python train.py --train_examples=203450 --task="deblurring" --blocks_per_level=2 --residual_init="scaled_by_depth" --beta2=0.99 --lr=0.0016 --beta1=0.9 --max_precond_dim=1024 --merge_dims=true
Rows from block 8, named by matrix and row number. Each number is 128 + 32 x the weight over its row's rms, rounded and kept within 0 to 255. All counts start at 0. Numbers have three digits each. After the name is the row's rms in percent of the matrix's.
# short0: shortcut pointwise conv (model.decb.0.0.short.0.weight, 128x256x1x1), inputs 64-127
short0.0 094:118154130141121090144107171084166123148134177094135151085113131136162161097135156097140135110117113119143118097206091152082133200148109107085096121145173101104099096135132115159148181133092125
short0.1 110:137116174150131125149108145129100146132114144113142126141121109160121114124131147121140112120129121104150113098163110103115126120130104108119111139131106114117132152160092113116116110109131101
short0.2 090:041133169192136062054090142156139094164127155143138114125133158143151126100107160112132165200150087094159194151178117131156133122117190062100131042133139123135148098140152158093085161128095173
short0.3 106:096122147142098096143098103158119182110147073119116119130145154102127160131128133107115141160145118099104138073122123119121133094120152146120132150153124149118112152104129132150109110112158127
short0.4 109:155177100155153158072162130066082110133144132118208103108097109140114111068138121106139148080136112144113148185183143135097101180125111142166141128121133117110160133126111138156148128146093121
short0.5 110:109113111101133142145123134123132139136121138167104113119157061114157139137155097116130102161101087119148120133108156129144141123116135123111150150191125150148093147068159175097102134110109175
short0.6 106:132140141108177099165130164134126112142140140132134127093132147128107112164132153133099093099155130122141167143126157085122104133119095131105103129130151099141127110149101105122150172133129118
short0.7 099:147137119163073187165109130112108129141147066133119078102154124090145141125140134143102119130047152101147089106169116144132137158103111095087153134169140149119154132125112112114121174158136184
short0.8 095:161117174127136138133113101112126137093108148132154128158131156135119113151131111140135167113083101127133159135120142117138140138165135129130123118138134158116140110164111154124110084151131120
short0.9 114:087110106123130131133152085135119111121123134194109122160131129121173143109110154105130114154075134104173147135089114110183160134115150112117120116118095127145132135101099151123126124114145160
short0.10 080:137112119097140125127127155094140146142197120146150142149099115131140103141105105126105103128117094156118133132136180124127088102139134180144115125147141116133084115098141113132142140154214174
short0.11 099:103099155091119141114147120125132093117139151138167101113139120115158099121108129119094109098136149128125160111137131111159145150124124133167117115116137125110127151103155151117106113129113134
short0.12 090:107162155150188104129129173094171111131090149093100123090125133117130167165146152116108096140087130112111118151143139156106080147137120100082114083125153145107108087147094109157112141148095073
short0.13 092:109143148124159141100153147135131103122146107143164113116101116136124104138117123118083112140147126139162153135140125139110123111131113132135116095135143117124138143145171119129114142140136110
short0.14 108:124092139139112119137118117152146158122127148129112128135128144149133117101155160134117139137145116121160136119123159115140127150135124136150121149125135162184180156088142118105095151106129161
short0.15 112:138159132126122148121143163105130157141146149063111101112097133134112140129162103140173135129143132122152141135135128131125092127129109126160146140123141165085171132142126144148153139132124101
short0.16 097:128142144113111107117133148177142115156194110149126145115057162118162084150117147153110087101125149130158131136161145115088089131101123116170115131129168075158142134149127093144223147158125107
short0.17 102:125144146118133099123093148116153138138114083085144105120114139132138161079166094110109139150143109112087112159131147105093082148103127100148142155115165153112116107141110109157130144139101115
short0.18 090:104157176130099112110118137134110151114157123084128130113092145121111132114125078087172126142175124155125140123162167130103122123130120146162148090136117144119138112120125092125157151160125129
short0.19 085:097101174161170145163121109185128143122087073069097133130098119112123076102082092190166165110072105147077145157150160098142069159155108083108143198114108144119158124108087097138173158103148113
short0.20 095:162112156168109103125128118128206077128108128136110097176168172165109086092137112110154149131154108139152150175135085144091130171158117115170135137105169133096133114134085133177130132128097096
short0.21 111:123117118132075138110108115124124137124136179128134129123185129141133135129113113113111141149161168124147122140134105143134144099128142150113131138131107145116118131096141125137122130106120122
short0.22 091:137166136138135105108132128139103075133116148168141103128075111131093147090151117119150123089198153149154187130161123092095100131102139132184131098107119112123161118110128116163143101129142112
short0.23 085:115119155154098119098104185162101127119187107143156159110123107071132111097089113137097090113140112120136096135124124101140162076098150122155133137146104169157114168142137123131169165148184131
short0.24 097:161133130124152060102143185139034104148112085125178127123134116130123143062135116098155140091145111099128130134152130150079136141117126155084160093113188078107147140137133132169158136123152076
short0.25 106:096160112113161091115113109122123125165136151167142086182120111169123131142117119105136139165163110145101114166154127133120141158157092120193096118106167097047186072143129137134148109145118127
short0.26 083:130107122115151111122144111142142114137165119168162111163113104106117129116127106144167113132153104142171138144114115118138136105177125129119126121146129099137112121150136112141104137114175157
short0.27 093:166114104111151130077148102144118096119120161168113173114137101181152116116114107119162119141152121141163178121105109126140143130146110145134121144090111109077119113111154134145120120125142118
short0.28 118:152145118132143102142112122150111155123119126151130128138132115143088104145148127116131128112112109140127131111127136118107139136182113139171138126137117096114128141109120118127141086129099104
short0.29 095:153108121133123121075169202125079096123125175114121090126105146136132155086137131083163119106145145146101165136156126123095107143083102096139126159139138104121136133092140078120179108120099149
short0.30 108:128069101112124131107075101164114173117144126132099104121121118102139124143148137103129141126092134149136130092106119143130128120097185135145118132135080113190100176113143147087070154125138121
short0.31 084:159154120108164131132138109108148162132117135133093140123120101134127118146144120115113137135097116099115146133121116115153139129132110145084148122116159123161098109133111141140094123126134155
short0.32 082:118114163148116119113107118146121121117175120157127134112135130124128105124093121119097113148135126128147093168092144129142124100117155121132110149155116145138111095113129147126122114139162118
short0.33 091:118137153135116202118113116159080133154163106159112135153123112152101116131132140143111140117101107130083089080084138165136126106149152143190108107135093157148112151127116126122167089170115135
short0.34 108:141135167100082156137088115156148127140155166127132156127104102143129135135104113135135127118093147145121126143132132133107144103152114087127170146154110216189098150098131126133185170098097146
short0.35 108:124108137135109166150119139125109146146130163089116130130141111110127102125107123117105094134107137117127095111146154148106155112109137143144147159144079163138143143115116114108117119126146154
short0.36 115:130119111129116133135126131134088124137130112131172143117141123149179112120143137136113109148105133107115142106106111160111131117143184141090145135174156143149099142158134131112098122159107133
short0.37 087:134123123129112115091131122111150103151078125158147147112108130144147149061132159112152147095125111149130143188160093115152149163134144153139137117108134091123131104107121160154120112107126140
short0.38 111:105150096165114184130114064140112073094091099151124151142109130142137112128105128113104112144071107130154160097111124153182191163130128123142156129145142163140129138125135138105112143091123176
short0.39 106:141128120157118149122076105089147150135129132131100140094124105123176161128144115099125119156096151114086105128124123122138153136117135113092110105135114178131085104138165155143145102118129168
short0.40 097:149145145125141103094131138122124072133141119082118101154141139132109115067135117112126136061177104156121155130163124128129129133119131125177127118115125119137157105122113106157108120121119075
short0.41 083:141144116137115164149140121167124101101083096082110107144104165154119072136173148146132131147127091136107133131142119139106162190121101176167124127129163142118127142112107114138134152147069136
short0.42 113:098127145182122186118083108133149118141114157146147089150132119157133143158125113124112137131090128148158148096125146127150155100073150117110130135134084153129143129137171159088147114132134126
short0.43 096:121114130110150151159147141136143141135146139170172170124096123112139120178149143132120113126131133095126128096103134149145146122102177140115147136168122147152106165157136173099117142153089138
short0.44 109:099127094159142096117168140120170139109104086110117134145118196125105109126141139100122133106167159168168170098197137125119141217124061117168100108136144092102079097117122097095110156134127146
short0.45 101:122095099140166095111149140089173130140138147136127108127139145175115162111135151140130110117152104137146107143130122163102096148143127104157107115124155099119111118158136126171108159144117113
short0.46 105:119111138170152124113153136142129118146097132154064099173162131147129101147180124161113125166129105127124107115139113184149144109106164131119179117139081153185077135130176144079142139108129144
short0.47 099:141126140110152109129141151125144123149106114104140131111107143153096130118125132115114118126133093137147151147189111115113101116146138152146074159122165166163130132143111114138146128171143097
short0.48 081:093083133127165126124136108134147147117158115189125113158108119105119124119087163150090127131135103124117082123133106083140143100133115138101086130128158142136122140115136118159099125077159158
short0.49 107:124132028131138046123148135096099109161133135131190130178174131081109114109156094116140136133105152084057155162128077152063142142144095119112098165126121056096128102071034090172110107133122057
short0.50 107:146123103160102132155108128101157191133085136079077160141139138137146154134125119088185120177114127096145155106174151132130176159156119152154124156131119147144092129144118136131136154114097117
short0.51 092:108081171185068125114115120136145098113142143113139124127132115110146130124094105132103108114166122113149098164112141118154138096121146129127112165102120116134116116123129111130102158133131137
short0.52 099:183162146107157159142139103092149099150138152171129120162147146180134092116116135161176111109130133123132151149133149134154104126135080080150140096101150113104148130130117122139107117137116143
short0.53 094:115131161149120129123164134130122149120138144118115153102103112110131102113112083121105125129149143132152132142122116122132127109128149132118153135126160132117121140113122131107094149104130127
short0.54 100:148174120086146101093136112128166097159120107148133116153100119156142109101162157138154122140164152134135162154093137135103134140153126150165129144117165089117143108145110153168142155148123136
short0.55 090:114138132141160122196094110151107173110114139122068135088051088134131123169117113165152110073140129160132124168095127159165170120139177115107133170105174104203160136071148195174091102116162127
short0.56 111:178123131144133085147168119132115118139144121127154141153121180137160105138103154107148141155185089142140185114146114174149129145185091122181082148140146106112118152163091106126114115119116151
short0.57 093:134112131139128134112147099110129124124124113174140110144101130123109146121096155159172178129132148140190163139106083135148147158124137150146105096083148104116163097111149138145126090095128141
short0.58 111:131156122123111151111107080119138117097115121134108144150095112139166124135119127112105116120119114110137137129089135102177151130110160133105113155156105153126132152115098146093081121080125148
short0.59 105:144142144152145129108165138100100107102112178103108120127110138140075119080116101112153145089130131166139112118144124089130119167118107128161121115111114155124096129084114140125131143112134120
short0.60 116:148162132094136128136108138163137162124151128179106140158154131072134096165126149106106127133110157137124141107105105153135172138111143157134163128171110156103114096138119153103144127091150162
short0.61 103:111100134142112131142111065148096152084144109125137167121122095134134093164110106107124140135111101131105138109099175157107156083111162133120117131114107154144131155124198148103133131128154140
short0.62 108:143141115163121120115170136136124103145100166116158129120096125143133131143131127127142135138133148142097144144138119116092125123122099113116128097133117130127138103130096110147121127145097164
short0.63 103:161153079097099154137118122146133141129185123171088136086120095095140142140123132095138118137054111130127103139096152070162153113141155173102081146155132157172120173116155170170158153101168149
short0.64 090:146124163111129121092112131099119106128164103155083104147081109135139127117095090095133106109141149129153178179137113139116129132138116145205131105100134079104144092119108105132169127147154129
short0.65 086:129143132114118120131121092148144142127140119179137169134144109097143118113110107125137092099154120140147132155159138161146149123125107171155068119110147153134120127131134108127108112176183173
short0.66 095:097099118162118152139129118107136126161114163154101118134150113183157124110139144096132145140116117124141098134088099152118149107146142133124155117129131154145123139099165174082091128129138160
short0.67 099:131143106114151140152136149159121089133138133138118128155097124124096104144152137129131126134115126128132155132149130118136134156159133136134120140134138119134141113156140130127147132151150133
short0.68 108:121151108097133127127127129120146131121097133143105148116158120110117122140108117124087114127113109190129122143091156157125152076097150099073165125159112143171096109127143151140099146103151178
short0.69 105:166161131121130140117155174152123102132068131109132130134116142133115128075127130154161114135142152136154116153144099147094152126155101168145105108098178087101143111151115127147146177129098144
short0.70 114:123115152088078144143085150138114178119131121147108114117134133096120107148136134107118106120137168153107127128160134109160129098123161078088118128162089126127109142094138100119138135091137151
short0.71 112:147091145109109089174129123125129113119141152131171122162161167100113104159132115076126126094127108160120175128121052229056119140187101143127112109145122083157150157131063085194081158170126080
short0.72 104:108114156128080132128128103108121133111134144134102121103160104139141121139132133147138126148134111128133131147115147122131169128119140121137136098133111125128112109118127114125096126088142149
short0.73 098:102114125174179113128158105138100115127117109107166110130116136100137128079122129124144169099163214147140169179125100110146162144122127139156135131105139098111135085134111140156111157090073105
short0.74 116:092149123110144105125136136108121134150112115165160141155152124115097131129112168122125140127138119150152122091113135149115135117130125137120163112129152092091143091145108145149146171081108094
short0.75 102:124133113117124105109123156128176092145087169142160091176153149137088128074139130175140151158150169141129124159108123140111112145086132129162170106086142112126133148147114082157077119116133078
short0.76 084:114123080108143121107147116157129152113155109191121106138092139135130107096103132133113103120137082147180135130094135130145134123102156128118137118138138124110131141096151168125100117096203165
short0.77 086:133163104113082155102116150123098125118166155153095156116141091110165148128105100115107128108130119140169133180135121133154124090123120140140096147147124137113088113095149147144146123129177136
short0.78 083:123164132127132123117118101129119108150077150112112128160159135123142132144100123153161128123095108123103177126124113139132150178144145139128113114144137121121139122149151141109110107114065128
short0.79 097:155101127110136086121125132138120113132080141142131099114078150159132139135143138134152091111093131122107148142157114091136129162123105151173125152109148137134117118130089138156187148119105135
short0.80 107:143112126136146134114140151103110077146156111143135103137133112136141149116158116131121116125170131116136153139099144127141101144125128160123137107090151073120158067127072107109123168134128089
short0.81 100:127143156137128147109124115087138122124131170125156143125131132110143124095114136136166140123142122153117111129146135160134153164150102122140086111114155141129133100132119119192105129115094127
short0.82 102:106139114130116101152084128108145156143170168074153147091169103090186086172092095154119122147048100124135114141090139100134133100122143136064098155183107172166080192123079165130133119144170173
short0.83 117:107133126118131024078096158091143041145128187140159122119169111162162156115121144122136104121105101153094179111145119154070095134119112101119126146122110069084135152134055100143187170175106102
short0.84 111:128133106108174132110120170137138141138120113122156126134124130134114132122164137123105107119129138132119142113149133149106104126148131150138119135129135137124135141134134109136152128130093113
short0.85 081:125142087100131182131094142167126146142111191124088129122041134121171144145100134167140103114080134154069127054119134119145102159112142131132144111126120177126095143105173119113174124137082094
short0.86 098:140132102087161145106114126139119071106107131130120134129119157124107136113112096120164150140157140121112136151147092155140106137117147169156124077100160108132128136121114113126135138099134129
short0.87 085:112131090135140111128112154120165159128070159088090109084167125152122134158097103124132127092101145110115100141119157160148120160139113127117154147115123141125140148126123133132109137152073123
short0.88 115:158154131153112086112111125115135111121155185118115131112150141117127138110146108098128120077109126173123125123152146098160118135146067088160118113149137123122104082086117134119152175116144136
short0.89 109:112130091111149100159116141167132136147124133154139144142145100123116145136173144122122139140073133085141111117067128143173134170131144146133147146119127127136122121125154175126127128095129135
short0.90 099:116149109167155084125157133120127093128151120143179104162168157153121133102162141131161148119161100172111190133121094160097113116132110134131068120128125075140146156171059137131158129149146115
short0.91 098:120100141137161136128114107140144116087141093102127153098144111145160165105119118083103116122113149118143115153126154087140098122100153134120148114131114142134077144101147125093138147122131113
short0.92 085:111136098155142163089123160129106142139061101085127113149115174133126149123138111132127159109116124117096119118135107120119120115122125120111145143133122134130159118151126150129109135122112074
short0.93 095:192130096105155117092142105122107088097112109169139141136112138141142122116096100110123125087123124140140146127180111142117125140146119143146098087111133069089107117123118128136130071134145147
short0.94 084:161163105138157166106152111148137083118153120129147132119088130132112091052099129123163140130166152180147161169131112102123122120161119137183138115089115146106129119086074128147126115118137136
short0.95 115:137134147112126123162118108133126191147161136165143168106114131118114088128125158123143090106133107125154141128128192124136114098129134127149102148154121119170116131084170145173101132119157152
short0.96 095:166145157105139093115152120070146108126091118053157112065117101179137119092140124140161171107120143157153167115119110138126123174118114100122106084060119092118122111114101126152165092127063105
short0.97 106:128127137123133181134090123145125117109113146111102139146150167113139135154138155146098160127105123120118095060132153134125127118102145154083166155153135157181157119153119152128161136098118153
short0.98 106:147105152156131174154113152133143161129069158121101123122121119108142124155165148151110103153111129133121116149097122126111164125107139144115142158159126168137118166087163143118111162082143162
short0.99 098:133148163121182134119116169132128123130121145134086138118104177145119101110151156143146149125124129136131171113185135122106106123123161129173119125141133096095121126150090132112158116126132103
short0.100 111:169121145162164162099147108110125132110126138114149099154164132144130132088113140120148164128139141179138182131147123106136086161140114129147151114100107162103135134141117102146162097145112097
short0.101 113:092107127132105166115135088113142126118164133138158136101135095117153117120150151129135120179147127130149121146119151117141173134140166093133153155151093180123130141135167136110074111117155165
short0.102 096:169218099108145123068102105078137083163144143114146176070153138142151125101106111147159157163140138111166156183162120154132083126129136170162108108098175097116165088075126098136126097140116110
short0.103 100:140163150137109091116096123134129162137114138130112120135092190143117138120170164106130123085133122149110174108169123094099144142149118133152092138137141137120119121123136115128106116174118101
short0.104 085:116126111117156091125159120103121117108162104139138107130153137127156122142142138093103120136174126134134142165111142147131104135114129121102099115124155086130121119147129126155118104126123135
short0.105 087:128125159150116155101118139116122140110097128128114097138108179146113122115175144108150141126161112131102121119126154161134106132115132129140127159134149132127168128125174114117141120113089176
short0.106 092:122130103133142128132143131132114146133096091117107096146110120126125122143158125140126123105116135162120140105181143183123099148137128111138106151117133143114149135122120119138150088128084095
short0.107 085:150111115118117107112165095106130132125182109119145157129127087135147124095115107124159136124152095164179089163119119127120122091133132160156094101095113103128109126137118106174121153141178138
short0.108 101:133137110127146114075112111087125062118176150129113137171146125149073118096158115116151149144154149170158117155137080140145076127110126114158102080108146104128091144108124114177133093148156137
short0.109 092:144125101124174103133179113122133146128086164175107131161112128125138110133100188121128116120090133117141117136116152120166168139143119118123099131129131108120121132115104167135107104121139146
short0.110 092:118143201142160153163129117131124138134098064126124143105105122054109101125112155104113191102127073105118157111102185130126163131091127109074135125176076140156107149106097100107119205144109210
short0.111 097:099137115108073136110113108130140118125173154117134140098178109115145090183134157106118100138119088111131132134127128131123124094101165099081096140167153136145058157135160151117117135125127129
short0.112 093:151151131110171094128191098143119141128137072165173114176152133157115069123118127123152164107197122189140170139091100119122126098144142132166135122096104083106149119138140133120121075152161121
short0.113 100:135129095127121109124129127154114109127123131117167121137093116112129112119167103123135134120107126123119148127163120146122113112121105114157114140129163115125162122142123122120151158111135110
short0.114 110:150086103062164111117156109140085115130131116135104115148117148112152100111162126153127138122112118123145142149082147124104118159130128137108150140121155117153145150146121139141124123156133094
short0.115 113:171122164075126109081145162129130105137126139089166102141086121144133118119112102113126124110121162129125138120176116113078093139102102151166125113154058125105167095131116076138166127154085091
short0.116 099:113147161137128152116119135143129112119117144102144125135159163187114176110096143143167151134146123124136167129111116108114130141185118153112144095081158157094132105115131108100178184189154105
short0.117 097:105101148120117169126127117126139102111144139108138181119189122138131159116133091146110111115091166089136108137120119091145128087107146132111135142185130157169130150116168121109111183123096154
short0.118 090:110160134121105128121118119150152133147079117067114121142116124119077143149174120143153139105122142107148151139147132126109136137117112121162130117102143131106136120153132114101141140133086122
short0.119 096:138146124116109115122106148119146149128120141116147120125105153133118113115127152090113098112142129141112174119151137140137132140141105101130142152138163149118162118131104132109174121148095120
short0.120 104:153136091144164102146131184138126133114150078144116112132130140152135116109123118121127144103108091129118151108163092087138103119137103144143103125117186106142127132175085097150141115159148149
short0.121 115:130119092124106126167136127142163164108157121123116141181113119152121134181143152126124109159109124120122116098136138099119115067132133130175172130163122155171072148154125131109158143186106135
short0.122 074:133138105140121100134118136091141131115143084138151141069125122083119126097120099126094123082161108130161127161144121115144093109119135122111111110130134106105118103139152098141081110116144135
short0.123 100:059120131135103162126161128133122146139151127182085130147127101114108127149089118151129102144145127126136099135099155117131135053136109095156112128179099170164131154111111086135098150097128178
short0.124 101:157147136146115115137125175139144138139117129123137122142115147133091109129146132121128143141118149147109128103146120119104113126114113130129168131140145131098109150140107145114163120124108127
short0.125 119:148113119161125136118117124126141125107132134121180161110135126104123126129194151112146140142115135134119164130155113125125134151132142137126142136129135111117150116142122126140157149155135121
short0.126 103:123105148173151176129138075128137144120148130129096122129116133168176125094095117134104147127123147135092117115136144105150163127117143120139135134153116199129120164118104141120058095111126127
short0.127 099:120125150137117142096100160127126134137137150084133103130140119125153175142142105119135118126113128160101129109155147130118135123127141135122142106147133179130118126084154118097126135143090110